Weights of a small image captioner.
Data: trained on rendered made-up planets, 195000 training examples, 17.2 epochs.
Rows from block 11 of the image encoder, named by matrix and row number. Each number is 200 + 20 x the weight over the matrix's rms, rounded and kept within 0 to 999. All counts start at 0.
# c3: 3x3 conv, stride 2 (encoder.blocks.11.c3.weight, 144x96x3x3), inputs 77-83, a 3x3 kernel for each
c3.83,220,200,200,200,171,148,200,200,175,179,200,230,159,200,188,200,181,242,200,200,167,200,172,200,200,237,250,200,200,186,200,175,180,177,173,206,200,200,200,167,186,200,200,262,238,213,200,200,160,173,200,210,271,236,181,200,200,154,164,200,173,200,164
c3.84,200,162,151,172,180,200,167,200,200,212,200,210,231,216,200,200,200,200,200,200,229,189,215,190,200,200,200,181,175,175,178,200,166,200,200,200,229,200,200,185,200,200,230,200,200,197,200,200,237,200,200,228,221,200,225,217,200,233,200,200,200,200,153
c3.85,148,200,200,200,200,200,200,200,200,200,200,188,225,189,200,178,200,184,200,163,196,169,200,200,200,200,200,170,200,200,200,200,209,158,209,200,174,200,200,200,191,200,200,200,200,200,200,200,200,176,256,226,200,200,200,200,200,238,221,200,239,248,200
c3.86,200,200,240,170,181,200,217,231,250,200,200,200,225,236,239,200,200,200,200,200,177,192,172,200,170,175,214,200,200,200,200,167,150,200,146,164,188,208,196,168,197,200,200,186,200,206,200,200,171,200,200,171,200,224,200,268,204,193,186,178,200,191,200
c3.87,186,187,149,200,157,150,200,173,200,190,179,192,200,200,200,200,181,188,168,180,200,200,200,200,200,200,234,192,166,166,155,200,160,200,166,200,193,185,234,200,200,200,220,245,200,169,207,182,200,200,200,200,272,232,157,172,169,166,200,200,200,200,178
c3.88,172,186,177,224,200,223,200,200,200,191,200,211,203,200,173,200,200,224,200,200,179,208,200,218,200,229,200,228,200,200,200,226,206,178,200,200,200,200,178,234,200,200,221,200,180,200,200,182,219,223,197,200,179,200,200,193,179,200,200,173,200,200,200
c3.89,200,228,200,225,200,195,174,217,200,200,200,200,200,168,218,221,195,253,200,200,181,183,171,200,200,216,211,165,144,148,152,140,200,200,142,200,188,223,200,188,191,200,226,232,200,200,171,203,208,206,200,190,200,200,174,192,176,171,162,196,200,223,209
c3.90,175,194,217,200,200,225,223,185,200,200,200,200,232,200,200,200,179,200,236,200,232,200,193,200,206,233,221,200,181,171,200,200,200,200,200,200,200,234,240,200,200,200,200,219,214,234,245,236,200,200,237,231,243,231,176,200,200,183,200,200,200,197,200
c3.91,155,158,179,200,191,200,230,200,184,200,187,175,200,194,200,183,200,200,200,174,200,178,176,168,167,156,155,179,200,173,163,205,200,169,200,200,214,200,187,200,214,200,200,240,200,244,200,219,200,226,264,200,232,200,200,247,219,200,220,239,177,200,231
c3.92,234,200,228,200,248,227,200,225,200,228,239,200,177,200,229,200,200,200,200,200,200,212,173,200,200,183,173,200,200,200,178,200,200,200,200,216,205,200,219,219,200,229,225,177,200,220,200,220,200,218,200,200,174,200,200,238,222,200,225,239,200,195,223
c3.93,183,200,200,181,200,226,200,224,227,179,160,200,216,187,200,184,169,200,160,200,138,200,200,181,200,181,184,149,200,226,147,180,180,200,200,200,200,200,200,143,200,217,200,200,200,181,200,259,164,229,200,170,200,210,200,231,222,125,200,200,182,200,237
c3.94,157,200,200,199,200,199,157,200,214,200,200,224,231,200,200,200,179,236,200,200,196,181,171,200,200,200,200,200,200,203,200,200,200,160,178,200,153,200,200,176,165,226,200,213,238,200,200,200,241,163,200,192,200,200,200,200,200,150,200,221,188,200,224
c3.95,200,204,196,244,200,200,212,259,200,217,242,200,200,214,254,200,218,200,200,200,200,228,206,200,238,200,200,200,193,200,200,200,183,200,200,200,200,211,164,200,200,200,200,179,179,189,200,200,205,200,196,200,200,168,200,185,200,200,200,171,195,173,182
c3.96,165,238,200,200,200,165,200,200,200,200,200,156,189,200,175,200,200,164,154,172,200,200,175,176,179,170,200,185,200,200,200,200,188,200,200,189,200,184,179,200,189,177,187,180,200,200,200,200,200,200,200,200,200,175,200,210,191,213,202,200,200,200,200
c3.97,159,200,200,163,200,189,200,200,200,200,200,200,200,200,200,200,203,200,218,239,197,228,200,226,172,162,171,165,200,200,182,178,200,177,184,183,188,200,187,200,200,161,167,181,200,253,250,234,197,195,200,214,149,200,200,200,200,202,200,187,200,191,200
c3.98,215,175,240,177,200,215,200,178,200,230,200,165,200,200,200,185,200,179,214,200,200,170,182,200,200,200,200,200,218,256,200,186,226,195,200,218,235,259,233,200,186,200,227,213,200,224,235,200,223,183,233,213,218,219,200,230,200,200,200,200,198,200,203
c3.99,219,200,227,200,200,176,200,233,200,200,200,196,188,200,200,200,186,191,243,258,265,145,186,200,181,154,200,200,174,200,216,200,200,200,200,217,200,200,200,220,200,200,156,200,200,200,196,185,166,200,200,216,200,200,200,217,200,200,200,200,231,200,204
c3.100,177,200,200,205,166,162,186,200,200,190,227,184,200,200,209,200,200,215,210,197,190,218,200,200,167,230,200,186,200,200,179,200,200,210,200,208,202,231,226,200,200,200,180,200,221,229,189,200,200,180,200,200,226,218,176,214,232,200,200,223,200,200,200
c3.101,166,145,211,168,200,175,200,172,200,200,190,221,183,200,167,200,200,185,227,222,200,200,200,223,165,180,187,157,192,200,155,200,200,161,200,158,167,210,188,200,192,200,172,200,200,255,269,230,200,200,200,240,200,200,200,200,200,200,200,200,200,216,200
c3.102,165,154,200,156,157,177,200,162,200,181,200,200,200,200,200,200,200,200,200,200,200,200,178,179,209,200,200,200,200,200,181,200,200,200,161,212,200,177,200,200,200,200,200,200,200,229,200,217,200,200,200,200,200,238,186,200,198,188,200,200,188,180,206
c3.103,200,200,200,200,197,200,200,189,200,173,161,200,194,200,200,200,177,184,200,244,249,200,195,200,200,170,200,254,200,200,220,172,174,200,200,167,213,200,228,200,200,186,209,200,167,212,227,219,224,200,200,200,221,200,200,200,200,240,214,200,200,200,200
c3.104,178,200,218,156,200,200,200,200,207,200,238,200,209,200,223,198,200,200,159,180,200,196,200,173,200,200,178,200,223,192,193,200,207,201,182,200,200,200,200,200,221,200,200,200,227,200,200,164,179,170,169,156,171,184,219,200,200,200,217,173,168,200,200
c3.105,233,253,200,200,218,200,200,200,223,176,200,196,200,193,200,171,200,163,200,228,200,200,235,221,222,200,200,217,200,219,189,210,191,200,200,173,200,200,200,191,200,180,200,169,200,200,200,201,200,200,200,188,200,170,200,200,200,200,181,154,200,200,160